python train.py --model="image captioner" --dataset="drawn human figures in many poses" --train_examples=195000 --image_size=64 --crop_scale_min=1 --horizontal_flip=true --translate=0.06 --tokenizer="word" --vocab_size=44 --encoder_arch="poolformer" --encoder_norm="layernorm" --encoder_norm_position="pre" --encoder_activation="geglu" --encoder_mlp_ratio=2 --encoder_parallel_block=false --encoder_dropout=0.1 --encoder_inner_norm=false --encoder_moe="soft" --encoder_drop_path=0.1 --encoder_num_experts=16 --encoder_moe_every=2 --encoder_expert_mlp_ratio=1 --encoder_slots_per_expert=1 --encoder_shared_expert=true --encoder_patch_size=[4, 4] --encoder_conv_stem=false --encoder_depths=[5, 5, 5] --encoder_widths=[96, 192, 384] --fusion="cross_attention" --decoder_width=128 --decoder_layers=10 --decoder_norm="layernorm" --decoder_norm_position="pre" --decoder_activation="relu" --decoder_mlp_ratio=6 --decoder_head_dim=48 --decoder_fused_qkv=false --decoder_bias="none" --decoder_qk_norm=false --decoder_parallel_block=false --decoder_inner_norm=false --decoder_positions="learned" --decoder_cross_attention_every=1 --decoder_tie_embeddings=true --residual_init="scaled_by_depth" --optimizer="adamw" --lr=0.00072 --beta1=0.9 --beta2=0.98 --eps=1e-10 --steps=5900 --batch_size=128 --epochs=3.9 --lr_schedule="linear" --final_lr_fraction=0 --warmup_steps=110 --weight_decay=0.5
Rows from block 11 of the image encoder of a small image captioner, named by matrix and row number. Rows with one number within an expert belong to one neuron, the router's apart. Each number is 128 + 32 x the weight over its row's rms, rounded and kept within 0 to 255. All counts start at 0. Numbers have three digits each.
After each expert's rows are labels from the 100 images, of 14976, where the router gives the expert most weight on average: "patch colour" is the nearest of a few named colours to the mean colour under the peak; "top examples" is what is common among them. Only what is clearly more common there than usual is listed. The data: drawn human figures in many poses.
# router: slot weights (encoder.blocks.11.mlp.router.weight, 16x384), inputs 256-383
# gate: expert gate (encoder.blocks.11.mlp.gate, 16x384x384), inputs 256-383
# up: expert up (encoder.blocks.11.mlp.up, 16x384x384), inputs 256-383
# down: expert down (encoder.blocks.11.mlp.down, 16x384x384, transposed), outputs 256-383

# expert 1
router.1:152134099119098136095144096139069132181186179138179175122173147151121150131144120144122095102152149127133176172141148186082177150118147143148140064109114088131089157148188133126158119179204160077129120124123142123141094073174121140173122138161086129184102139105127175127139197097074061133151072122165109156166119170071111135129153082140168116183072147192071162157148072073148135131123
gate.0:149109133125138116133090193073105098120180107141120150167068137102132121129100163134124131092125124137150119138165043099109099136107159113181087161166116080120117149110116110126216168104095161162108216069170145119117195134156179106078164117134099126185072177095178114124164126175173132136174143165218156173096164088135117147147127128085197123131158134147160098094154148113119140157101
up.0:109071112151087183162081120129111144121077131079130123184176119098082125175159078121080153102124145146149145154117136125156074094175130135107108139084118125165148094127156094125134112219157132130130072075145142111123155126151085103176134097132138121136097162120183142041170170140103152120120117137152094120096137054189086144178132104128141106136151106215144160170120096158132125123122
down.0:151079057111108073133162123112124185081147147100114105195139135055155094144145118127150128157106129175116122083133111155130122094143105148086141182185073133166149146091162115064112135106098126178128128066139126097122080130112135098113064150168133169106142125123174162116155160180066079112157123132173106116159157105100180204078130131129083136182126149145139075171153177131146142169142
gate.1:162083139110121130149128171118135114132118143138114141155040080130146080168128148104121152094142101101160129151161048072142095109140129134183052147100165131105109176099111122126197192149111160164154177098142164104094186134173160120079118111120077122154110179102167107132145124172171154132148122131199116177118137111122110135114113152033186130095126181139163126046148104107142118134143
up.1:138171118156101187116106112115227143124136069094170077103098131162113108100127080116166109114164097117141147122130148204218108121145125111128132069182187161139182129130103097140151125119113088146119108126155102137161078181094133141171168160080144119153159152152129136117139103047178069151062069098139157140138111178098183097136103157056144165124141107141098083124134126038131097160102
down.1:116157180176101087152108171136149123157062056107131118158126171158101098064115143168225162124129122143133195064178135134116184139106095143182049145156149241149136113121106119149158055138122130124101142147054144160126128161175108193110162130154155102144108079110145137177148073125111128144120179115133166132131172174125180131182181131141115086149133138086151072119128144086118117145138
gate.2:120140143147104115160127166098127112154192150133147126144115027114149093120154179140144135095200077059130145136141101141081147109130163147208060158074091126096086125106116111100145179145146166089197135115100112137165144076179147126081080109191078109172107175092123129186102144112157106109163133137170131138125120145102130115124153096124187180125086177154128154097190160068140117133147
up.2:123106136126123135103077111120106102081132132055108091104142145145110167132117063149103131096061179170118071123122111071172097173109127126142139124128127150160137129085145172149132124095078120191087098097120149153106116136150150153122178107051143137080175099122130080074133110126127188093122143122098155137164165066150101099101042153124091088099150087137176157112145150211119165106113
down.2:165111157097141090101132076137150133125140184128076078177127158125117148137150075107094163160059184132144126140160118092169086104089109103151184110116091160127151163088169164106089060129093108214146107089125160095121113125127096096075090124139167130171126162062108099060159096163123139076109181153118098100134145097142094175140143131110060126178167108194183147145128199168123094142134
gate.3:170083132143133119127132206131144146110162107098133148146090102101153089118142149090111122103136095123162116132168047121130093131072143147175130149135125090124090139134097127106185193135120109156159176097160116106137175141211182110091118083196117162165081208120207133144137130149132148133113163146184129154100173115094118092154098126087180144138155150106168123098147088125124166134166
up.3:170130169130172136059096126118070038136148161086120163139128092098120056092148132097106140161118040163153117199108116119175131123191109118159151152181112117171114161124076120072112130125141133079104117113194111136165124090135111201152137122167147062121144152155076132085119128103150123084099104066179187110166153115111174099148085145090135162093140144124101057145056118117133154086148
down.3:158049062108138080181132110162130113183145096160151119072142140059108091138152159150131166065094111137085088088137083111143164119058110170157114130132208118136091111148104109093147086091085094077100156124132146201138134156106133142133167094098124083165140151160172166163178132133095135115108147094158133143190133157149170159093094122073114088136094131112122099065151132140173128122186
patch colour: black
top examples: teal top; teal trousers

# expert 10
router.10:137146146116161112141094140118085152161169081182145132139136130160146123146135132163146166102089160062079123212165111136097168098120120085089152106148122158138110151077100132112129110112189164096160148132150163145099122133169093112123139151106162157090152150109167078172118081082072146113116187110155167086155090097107112148129189102129160090140097159141123116103188110110142153059157
gate.0:133083128102139089152122167124095144168118143145106136166119154094130119141124128090101091095145096088120155140128059116117090125063133168176071110125141148099097142100107152145176160124093152111163194080108148131135216096119183128069088107147112105179063179114149087138121133187194141147147125154148126166108127144106132108129136126096174123108120124101178102095126138077132141138143
up.0:102154102131133061103151092177107122100137159145143115116147099115135134055138124092163107145088108085140174162092108082090135080146087113110094129078147124133119157133100099117089155083058073155148134079068163144074110095140132102080105115181113123189111121078084100124134088200174129115140169072114065134091093133147141106156105163161074124120166208164143114125124131114194066103136
down.0:076089105133189113104126186116097130150110077219148088180116161089159127128213159122100096128139137127110206138142147104129091150087103122118066110117174090107137072133171154155157145144168147092149126168117108097116109152112175139126156183137080119139163138143210133126072094178059140148069138098080137075109141111148113131166137127107132118138109115101144164116133115131118131104132
gate.1:095114173063183117147109136141146159135091120123125155102115126141130114088117172079130122128180094073137162108152088102145133135088137165167065133158159139071094160134070166165145193144106138105130153078082142115146145145097147168068082135156132121166104159153146109172124091173171142164147084087112117144100113175113141107123113156101164168090152169067148094090106113103130121106097
up.1:161102098153081155111120150107113093144200116150132098158111165113126124174142093169126173113082148183163079166149114126120127156143149099143183164103103105166122098124190113118152095129131147150116138107185162128115131132169143106169160119076131145090123146109142138066163175118089138108146180177129167129164166082103122180133104074124144075145100064162151148126194117137119157141145
down.1:173127114183111134084103090094137065095196135095077121121123147137122134204103099131119126119105156090137076148064159094116129110167161113060123127127087202144156153094162141085084104124124105148152128046160155138099122072154086124096098099173083086102083173093089117156168163105150117105167149121131127142096185099099106161127154098193136135099156098174153141143174082138114110181165
gate.2:169083173127146124132052210147096104163145152130136148147067158121122071155138168070093136138200126074187132105137052110113085155139161164210112158113132102080100096116120110156178190111084171103115170096130144086146195114164181138092123117120109141164131181123163143155151154132143160129149123151185150136138155122139115115152113124064205154107130136103147114116141108095147166139131
up.2:120135161151147133160139172143126143097081174188097113145113135056179160109122122112116124158126111166142180084145080096077084162180147138105167132127057136165108111161128087120081109116132156161110093105150128155103140120196148045129117082174110069127119117148096106123135085121122144142116117087141121160120090075160117171147074141158112135086198138094146089167090153147041149144129
down.2:160085179096157137173127106142135140106113157179132071145174142186137102100090165120094112104162146069127133082092216170178146107157107139153153097107082117102104152159142183167103086113135180110143085144129104128069071131116108132163162127150133117188124160102174113104159137115173186112114125105116128069152145093167088112105115124120169133117178111108121099136150141133148111140126
gate.3:085118177065187132176119188126109134155089147109125139136089085141137130122162165062120080127184111098108132081144077144109116131127161198164081114118145150071128141116124125164157217156127128128159150113057137124174151135135187148044100128171082115174093136140138102167141106167149162128164097103142141172097080148128117066118102140080184177127137158101139097061087120101169129108110
up.3:148113067180116111106098113095111109130173095103138098153129169112115143164114097155145187118073148182158093171126103130133056156112138086136185148115133101185153101145170118095163086089108145165115132128180170114108125155183122140191170089100159153108127141120163166111158129114079151071134187186144134123181156087133142173118124099143098080133131103142152170171161119190109153145143
down.3:137140086158167087130115100094137093140183114116117126148119129108097124181094097135095122108106148076124090163142190123129117069166119150060094142120085148143166164139172144076054079122130151134143149061108153140126092130164098077087151133166133112073079142058039084155140146124147107134142169109159109143119132075102098139133140133178125126084094097130185123121194145147137100202151
patch colour: brown
top examples: black top; black trousers; grey trousers

# expert 14
router.14:139170080118051142164132102115178080120173159166162117137123170167131146192091106087133151156200100125150175084046104164115108120219135163083121165158053158078116161129171136104161160093111179127157112129103098107141102128136069112113151148102066076165140120110125173156143161123161064089128124091143094153165157163100150099153132109160174142168046103130142137190131076042085117207126
gate.0:166094135125110088111091185102114141147159125136172130178070104109109085137082144115128118086136134065180113128170065088131124154115148155180127150130115140134101160087139142090172176111085161143130194066129168143122163104191196097086120099129116109130056148119155073185087170151145156126145150139176155119116142090102105116150068150100141106097143171103168128066196122147117138129149
up.0:135178173065123094140112132118170140126095126144147066103140074150137096057130148134107144100151107083096097137148151115122127121105132132089109165107112171122134175118080171121099128067105134118166134120112144164125180053114119115144132096141083074122139148130144079197043098124118137106155152107103126124101112159146070115085108173117116131069111185095106073090141174134147090109131
down.0:171144126145121133113125124074164119115136121100146067111116062136104124074164135132141179135095139139110168081183104116119174132124079120133078148059116147111134115108072144172145082142100178127193163133172149194114142096114168129113206073129096104096116139098148105156088152148188186191120123057176153127122078147092043140050143117142153103093131146090153176108130173130196074153166
gate.1:187140099143163113098141150138161124153177051196195097106104091125104094122042117164140188129143078078166146135145114145122135164110124084128150100132156151108131145122051169070115122090137094119133130139142115136134102115133113098135156123134149108100148123122144115138079103081120101168075132132138174096138084128107122135077152113139111108111109125025106082121124167117173119119139
up.1:077102165169141103131094141135041112092084181084093174160091180099133130165185115094105081107091150095160090168129108094183078114126134166148130148109144130148141117139166118149156139183081115167120130080134157098101154184162166158112080107114119168139108137089142092104177155179156156089188140118125119171101163096151086104152097130123139117131156140167146153114105108183090138080124
down.1:144143113113138160117117118135169141115131110130097144109143111149114146144063064164213149151115142125089140105181107092094146093107087134145181110158140146115136118127092165168112118121148134106127106169176095191177131118121108114134120142115094191090183113164143107143095090081156121161070132092109140137092108165092139158110131084115089109144124127101141122115112110133122075152139
gate.2:148083138090136146113111110131131106117100109132168105124112116148115105143078121132113194094061099102148116150154145075130118142139102130143133095127149176145156191062127199099139120088126088177163113101121184156140117117142172147137169083135161160118124139111171067155071070139179181158114140090114175113128103093091041123106128120134079093064136122081153069090164169194186157084180
up.2:121137115181089156115133109103110120122126196059117152182131212086130081104213163127110064122150151129087117107105143141112137126143148096108116171096052085107116081169194095147103131151117148125111136120133116135108139134127151086081073137138062089174123150143127156133140169156197133053198135148142096169157201127166165137169156112090157143166181155174080178103133097150094134166081
down.2:162110112121098102173057127114166165103166198136158107192136121189143104095173135118143169086107128143133154183162091117135129085195130111205118100097076121086126160129183137117140128101106120144127056070105192142114130084094171109055115117178141146142051149107149054188107116164083118119137149098183046096132115118147111139105095141128142141085113148185139121089126111192190108132165
gate.3:161070121176133135143099212126081121153139110125138132163081118113101099134122103070108135080128115102193120146143051127117094126105138121215092161138125109089071130098127124075184138126124154124117211079128152140103175130147201151113137109123092185185107213139162115174107149160156157160192142149170150142095149105084086111151107136034157123139134125085172113091149139132138145140121
up.3:135111101112123129097098126169069086090112134090069107104184144066186121067162127076090174102095167107124161100166141111145148136136120084154139104139113108116161086174099149172115122155140103149102111133119132076140153097158168175080091104159083157150149152104101138081136116146196138155124143197149060137134187100092121189174113079118139120188187073186134110188116062150114140110100
down.3:136123146109092105133123159110096088154099091072134120112180025096137095102112142101079103141104092156108161114143110201113063088124092054186196134177159087182155113150108086151150182136169141144165089130156094148069104118110204142120044103106135090126033063144100188116153128177143179054134118139140144166104170099172112146104113151147140122147171114147083113117164116112104133164036
patch colour: brown; black
top examples: orange trousers; orange top

# expert 11
router.11:140107152116162126137152084175105186143107070165175115084104080160125157116089141105125158063101087104093136151123161085115175113084128150084136058140138169149093133053126175134109162071153081160149122100134105183143113134157095132151137113103182140066146151151185110126063086078137092146073104149122182098122136147073095118107144113177153111102155139063164152117157114176168113043085
gate.0:153090130144099132186124199117132106125141149141141128182088143092171061135110198096118133102146095105187133150151059095124104124127127115176097166075143097118116113135138113119169131143086204136132208111154134099119165146179188101098107137153103140181084190109167149154125139115161144108157144157189112180110143115140132139172119114066180146145124143158151147107161127115122128136153
up.0:122152153168140152122160150134164105160139092110132147091128149131117129116127144119145123194162145136138099091071129133129167161148104163116153142130102130102092096151141081163133134161165128197063155168092137117122114161086161154120093119072145081097141105121192122120163118171150104097172112156126124168175122159120158102133108141136120103195131100110132112091142102097121183087074
down.0:104142115162192149157132068123123085120170164146183112112164105130121063107088142176095074161147149121118115095155085087095133104071119178084126166155095168107120174112110115175171078098093107106118156094129110157116142167169143136106126112118122066130179114115064120135181187176066107190143100161086116084192134156116121136146196193166134191083120090144155087127135163169129148154092
gate.1:113150134142132128175137181107130094182122211140131141136122120126183089145144209032104128143155110138139180136153080159121117127172164146181077158113104100088130128159179064147155153146128205153135156147119114068163147107176154128096090141170107168190109156116130160146162138115150116117163132148147094165102128159148136107154136132103176194187120085140133134136124119075112118125136
up.1:105141140046162105187153136116139093114146092143125099111154094134179149100077084116103181133115137104110161181161096113142127094122137109099157134143169145127102177121091181113118107078111150156148147127151135129109093132138146086095090110161137066110101135084118101121098071137158154127047198133133123117077127081125103179107144120107104127132150179100149107132154154171198060160172
down.1:140129141126081083077100113082147089152142071117123162124128137177128121192141130189138165142132122080151109143153214128122095098094136107127053083098132060198112163142064179047115105109115103192185131112108158193140102160058090138163128164109140156105102167119135073204111138071179130149084120140143185095150143071137079104101127133097102120071114141109055092109124118199145163166115
gate.2:117137146105176141170118178079165108084161150113120107123113124121137096096081149118105121106159101064129138126170102064105142114116156104152090128123093149102087190127110151123168154114119153168175149099120153147139139089171170113061122135185108080154120137080144108185115116128204132090140119132167118135121109129103097115156129163110185160177146189075174109055144096125126146122157
up.2:124114131050206126129123141109179144101110104132100102115111079125141122093076142125119144108126137054097151161182115089144132082156122114155120105206140145131118198079098143144181129094140120109156121081082124153143128131100146106048110093160106094119109184119138075205092121118152149115076155072127181132117093151097059147136115168133113162104164166080126105071105127141157143123114
down.2:158103104080169160177150155093226132142187100149178072110065081148128137123115169103140144142148055163040123111101125182170125167119128136152101116126148118098112164132097189130189106096140114104145090129119139143142112161122137098115151146144091095158169135117123102115072117133133126069073130106151110140152066140114124090141170146072153122097104058093093078147159199115132179177141
gate.3:101155148128118117180118153148099096146129183103068105130098137066199122127194131080074084159127145150098173129126120140110132108166109137155100181082196066112131096191113068154116125147146188146142157131098125071083152131173137128099104170194099133162105132112132149115206151156152160084133143122130102138109158115176143133168151122089159187172138135186115155145116135088107122104130
up.3:067132129159072166126126124144114089109122124088094165162161150095166162116158095130097098195124148153125117134091122134157128127195140103162168153113094095164150113170140066163072135164118107169115140153130127070111149134094115086139150144164180124168124125104091156081208214146086115042148154126085089118125168136186199145174118084197072103153140131167118119155146129115051142201138
down.3:116114095160091123141170126098118107176131225094090094165144185081120149141189172093102100173100148149150122117137101145101072106093110125125153135122056108138131107160203047107118161114146148163137175120171119079153138048105112105153131110136124122175060142126102164086165185191124141119196168161196121176126093146154187144168148079103106129111098152208121180179139122084133144109129
patch colour: pink
top examples: green trousers; green top; white top

# expert 3
router.3:151154124116128096164184095149115078174155193092145110091112154137140093104110113115107093198124093140109169098137144179103149129196096092102133162143104064091152122174111057095116108130168169086118108159104093088139097078092122100126086139142122114185102157178073146114195185114121073061129081097140058171149183199143124104176184087139164184142142122151107114173076088114135094187112
gate.0:138079103171110091083111173098094099137153168136153142183096096099087119168222096145140104113085143098198099149155086122119097073139121155175095145039115145129118152106176147075141154117137121165167176101162160106134171089180155091101120070195061104125063152089163107123150166163165137162187168138168159136099118076069128117137134100107124096101131185158106190127161137117144081171179
up.0:121091081173096119091127095108091088114128205147139123174133154139084162149182073176155126113109147134157108093137164120128146063167088135130086135079114140166195121113170092109086095153121099100152102148124164102114119074130101089151125112211073117101109090084149139092141129177138142152153118111106168117103102091085151133077146076146073079127136137192132162110144112131128077170200
down.0:143138059128142154152124185064150136102177211100146094174153097081106100138151155136141127149106162171192110159107039138115115144143119132145079116115060150187132135117156093092187098112117163115132215082169144125123210092188179122090118100132095128099032200134094112091147158141111117070154137135158135154162099109107149141114114116083086096142113160211154138162189148095151156153134
gate.1:144050122153136092105082146080104105126159133171158106181080106120092106164157119126155153052094140104225103168162099113135102109107135147161090138058077114169094135093181135083162157088129133139156167101139161124160136113132148111094154051184091138151089146094200082142110142171140147145169177162182192129116111053071133142112118097117122083088102159136133165091171154132124114149159
up.1:148090073163108100100126085087144119101134150142189131193128129131045142142167106144173137090073128155203087127116140131139127102138105134091095118068099144146178105103154118069116130124138095124144111139112131156164135084133119120118164068146092108085133102138150125150122114175141153127173159131118166080147105104076162155130146062178065074089110128174115164129151131166194097168167
down.1:157100093166115119141127137094151174091206217146145053195167153094110127113127110174169144095117188140173078159120024137154113172092098144171134145122110163153136127102205117133210092124113132126100205082163129111164205077165211105148118145135106137100077162146134140131124165167080099120192180159171076160206090095064132157106153099102119113089109115184133126157151146127160092145126
gate.2:122110115098167150106061143061118157106131139142143133135089083141124100126132153107110172088122125067150133173148119086115149099086138142146075116125116146126119188059148153132153136098143100139146150048120189140168152081168166099079123082155087163122079158078154056185107141151163135135147149108135172160120090097084078118105120140115170079053109167110151105078173142132163162140158
up.2:114120096076157131092093099043157161067119139122143131132154083171084146127142101158147143072092129117108110134120153057137112122086120156126113099123104182143145198048108177149119133099122083162140100128097134213158113087138099081131138091137114134087124096079121055176103108160119152120108133077099159088128075079097078125087120151158095079041117169131161150119175140149189127149137
down.2:147080067094110124139131119094168129073154206105154062130084092164128134113197141147164119121089137152142142158188089120116076126078147128183116118096065166195143203146165150126137122107098157158135151097169124149134215086141207073082123108144129152132056155091116082140146157201091122090170127128145123104151066107127136119102119182121095126114113152185148144138181122132179106109097
gate.3:121112076117146172127132129076100157095166105167149131120123073157150141128091152160137189111109156072110142189126120132088159130110167099135132098115090155158093172067185167143129092064156159133162137124161155141120134093176122076111178136135064161090076139126121085181088145131114107098114171156138131094086098053098057185106133118132114127135105107098110170101233122117164145170136
up.3:150139112089183195159145129115151145114175126136139151121138086184143148099089177127146167117118153083096170189126134141055154173119188107108151063130070130114068131100162123148125117107181168084152132175137133123143107058177118048136127180101136155129114113149117117178087185120082095110122141136114113114121095115112099169120157119126140150146112103056116139143163090108120137143107
down.3:088151186079123114163133126109100168160066074091093140109163167173112162172154161119071114114112112154124127095131173103157097147124100141067055099159154119105107124078098136166140175174084149150107184096097175109144140145105122125151107128074141147109135111112129122110132153184130140143095069097072175140117082135124139074108085184115190140105124139079184117132081103127114165148145
patch colour: black
top examples: orange top; orange trousers

# expert 13
router.13:145075140138137142109139152088119146132089138116176143104075109170080108116099128191120142056087067134139113095108156075171125137099107158130149066157160205101125149064117163153161151118144118135102127124126092163161098167072141143150142109099130135082166147143174136136130096142124124136109088150089195099162117117075084125100068140107125064060171145112167104062149112174104112123111
gate.0:127161164088110091155081105125130099119101110076064125098098114098147167138118127111050146148098179137068142112125112087177090147141095133100109153121139072163162141137140157136107104096115141171127156053117129109078155145145134099127065111136150115133134153082077136079147096146174198072116159098116106194127122152229120101150106124144109151144142091116174107114129125123138180116187
up.0:080128165162108137112108123177149109117130136107058117130109132119102142187180154087099118151146175164118121100136128145143079094196135153149142132145095113111177132097179123119117119117098141120119150077067156086165106181097124081158099122108078132114125104083066137101170158162166167070163111073122145181108100124170138107109098152107090124124152082137122109196129146149139146130157
down.0:103137124133075075128119085130079114124136154061088168101176135077116165133086106117114130146133146147120119144075116136161067080159121088076103114094133136161135099155185142167105143121085137090158116101149069095162162058176070162144119099177140136138093073165120110128113078125116126148117092157101114129188173184125120117132157147115132090131110181202126122127106064113112144213156
gate.1:111151158113120074154137153149088102191123167148123105131148095084143123124184171079098110171166128129111184155132113168097125055138097103118082186078168072087121110164121080108120110138152170092178140132121099061105148117146126136110094193197117108184104151100103162136164125143151133113131144109115076157085141169175141151145187111096157199182091146156103141144100161054155083088187
up.1:106168119155106104106154087158151093161133161140124124082176114095150178139150115123121106210139145200067157124079162188129143090196085104073141167119136108119191102181139068101064080129152117098154082160116084126106089077108101133167153164158130098115141112142095164094148139111119127108099115117094076080159154180215185141120209107168108163146086133164096102180078141099135095153136
down.1:115173063179096090135111176155087129148154160114141110187148151085150129157151145136136104154114121155179168129135148176078145128100109118095123153077132093151103090189186089117102158126128194122099187130172083061137126088168129134172129139108161135150091121119094174125137103130118155150173116158135137127106152154156173148203152069138152161167108149190111151166150120080182104137151
gate.2:082166161109136122152162111142070086132144150114065096141154120112161166131134128128125143145116170139095140171095149196128151131154092110081098167091125091142107098162114098124081100138138168135148120106133130106050139118166148098131158174195107152181107140083048144120181121110113095095128158137103075111084136142166111146166158112129138158175113140208089157131140140100133127115153
up.2:153139166126137110154088156131152116162145108094120156112122104150157105115046135108100132129133070086144117131111068101153087139123130133153159150164156134060101159151112108130181159081091123128147158090109102082204180152100137165111135086165127090121110162151111138175110109130181151129153099146130142180134137174152112104146138187048143167127133163064188105072127120109123145122122
down.2:160135103174096143157093146089125150105143153075084074203117098089133124162141153118107119127110207136151127196078052170105094162088070110145128130098100085102110108142185100072140115085133128106122152054180150099100139093187155123104151122120090124210047197135107133118171139096122163093209140098150136158150151144155171143164110124168164127160096150183123120197162151094140164151117
gate.3:144175089112096075166176131148131110143146137135131078141151137084133118090156156136136132202145168154110186141089158179096143121192102084108119177115152066137147092182105061127111085139171136146133125136136112088079086160119121100153124168166118107164131129115052143109159147114113084094107149136098081146155137154193170156131225099126150152185107101154098107173086182087127071093153
up.3:063194121128083120136168090129136145087083152090119160112181112176132158115155157142146070144099144148051117110062190149122138159179135138072131113120125138154166126170141101120116070148162123119111072177094113118136079136112066124147152185123146164120167110122043183115128165146046100134089122107071093141158114145132159124144159143162119162154119084168119122168076133102130169157133
down.3:125165191099173141102135115108111156106097086150160154103076153205108095066144134127121141112182059110124166107161155093152147102161124131174128116179137148133104157100054180158146128136127095138071088121093130185131065181130122187134135124093140117122178094118167095151065080099139130151042110102132111125124097117102086114082128161140107121110146130074086093050089109163118149132098
patch colour: pink; white
top examples: white top; white trousers

# expert 15
router.15:114108131175067174145144145122121097138082168149139122118108142125167120185101106108130084166180083115146161127147089118112128158095118144105150128147109183058103147106174075099157155112097145153097095172076145120145116093137127126112158088086125115120127088140165189142164159097101130107100072108106129174127162141130159053124123181075155108144110073095099147157107144071080109151075
gate.0:161089123140142115115106233113110082159132106144167124175097126111135080135127156078124166071140113057142117161134054126110118151102150122171055159087123119130113155091101123124159157096115175163169169093147130097127183095177181100072117100147098115186090199100115110141146129136159166138152143159184133178091152122114084181151118126060179139179144146117180150072144113108121136128157
up.0:103180183094124110107112147112113111153050104155109149074128096127142168025090103137154154152127137143120165168081129106101124153145112065111100112149124135074118125131135130135123107096179127115128083156083116158179187124122105098080098187127123131111149125110121113149150123131120092149099166072138128091159090134182153084090155162115136150085143170133173071217131131149168067054185
down.0:121154101150172125108185129152142155052211122112114155134109132118135090132108074135150109080146118139066147175173116146113066119139148111130145123112089123140159138132060133183131186104135159076140175164140104136157155076028130150149143092116131132164101178117136093103072127169193147095187153083168190122150073096156104178118152158128104114136199118088179081126156137163199107151154
gate.1:201095108091158122111119154092118107125184114173142075133138090116083100092121120143157225106117150147149123181171120123091148129071120081139154116091144112132125126087121148103121091072138136107177137134219151147115121116166128106103151105124135134102115145113189113118102103094099111119108213183107159113126135093089088184085140075169136116106116139127124124160199137101162132091137
up.1:197094066133104124111092132183114100161193094171177062132175104135113126075110126174174199115118125134166145148195142130074156114109122113136163127110142149165130105085136110037125109100193123094148096147157111152157121123191141110147144102177163089116141114115149113125110073096122097185082153175150175107146120149086150172102168065167087091086062172163113165141185155103168099088170
down.1:079164156126111160120130111157130137136103149104117169080133119095160174172110129095109092158174109138145120040098172126124138111151113174104097128179147134062179079144133093116105148147140116122114162109087143131151055166103047163122144144167149171144176076142107169132161144108175153128155093116100131134070163181123176100137127109124167168191084132151121091107094154081104173113142
gate.2:145043096124149166141055162113079158117159179122140111190084095119115107142139162129117149091116144078179108176177097085099116145080164117140089142101098132146109134095183129168176123128115130156177157080134178123114171127189200100123148111129107177166086192100194096132145177163126139131115167168157145130100131065097067183150131108076137134147151143130188166081234099126146155124127
up.2:116025120109124171160093136064088134094148100101158082176150090121137148105144121160130119082119140080114133165155138147090139106066177138112142105125084127127090145007194130091125073097154152155181111126147169163112112132146103101109123141099118192135091187085136073150092114114120109135149169203127134119117099110123025144128109132141136110127124131153142157065215122167180180145146
down.2:153106146084135129091088136175128205085118164147114102162134097096112137142167129166141127087121194125137174202132135137165123070093114105175093113125114130171147131140130141156225124087118163184117133088177128168159149108141245143158175128100127161135122182142113131176093126096107181140150082124158128115140072106125087159106148147124121069118136167148143108127182143196154095105151
gate.3:141123112122131103138102201118088114161140149167150116148092130134127091140128158131127122094138121087119140177192100072106096141120163138177129114103130109095104147103127114123185177143114191134193184106125128104107188093166213153103091100179060150172113154097146141182114142165147186125176118168168135217105133115108078152137132115103157156117136170124143177081168154095168135127144
up.3:104133135152116092146132126079186138133168126086106125140118159119153132143062143132131149116135202142186093104072123122132102196185138157081131100126122151162106136107115161073138148083183122152063160116139112147147160160134137136158160102080146144143132162074139145130208158115094119101115144134080142125136111141063147188164086105190166076115111054085085119091145166167111165165096
down.3:099129140084090107131137123113116147119080128130161119173171148138133091108142099144162118105143128182120087052175119153184116144094086167080157162179141171130114137111104162200145064176120120120173139117100106097133055110118054145087103104124127195093118123095136119156181095099133139092072159108148070208104118173119104085135148092145176206166123135192169111169167190156098153146131
patch colour: purple; pink
top examples: blue top; blue trousers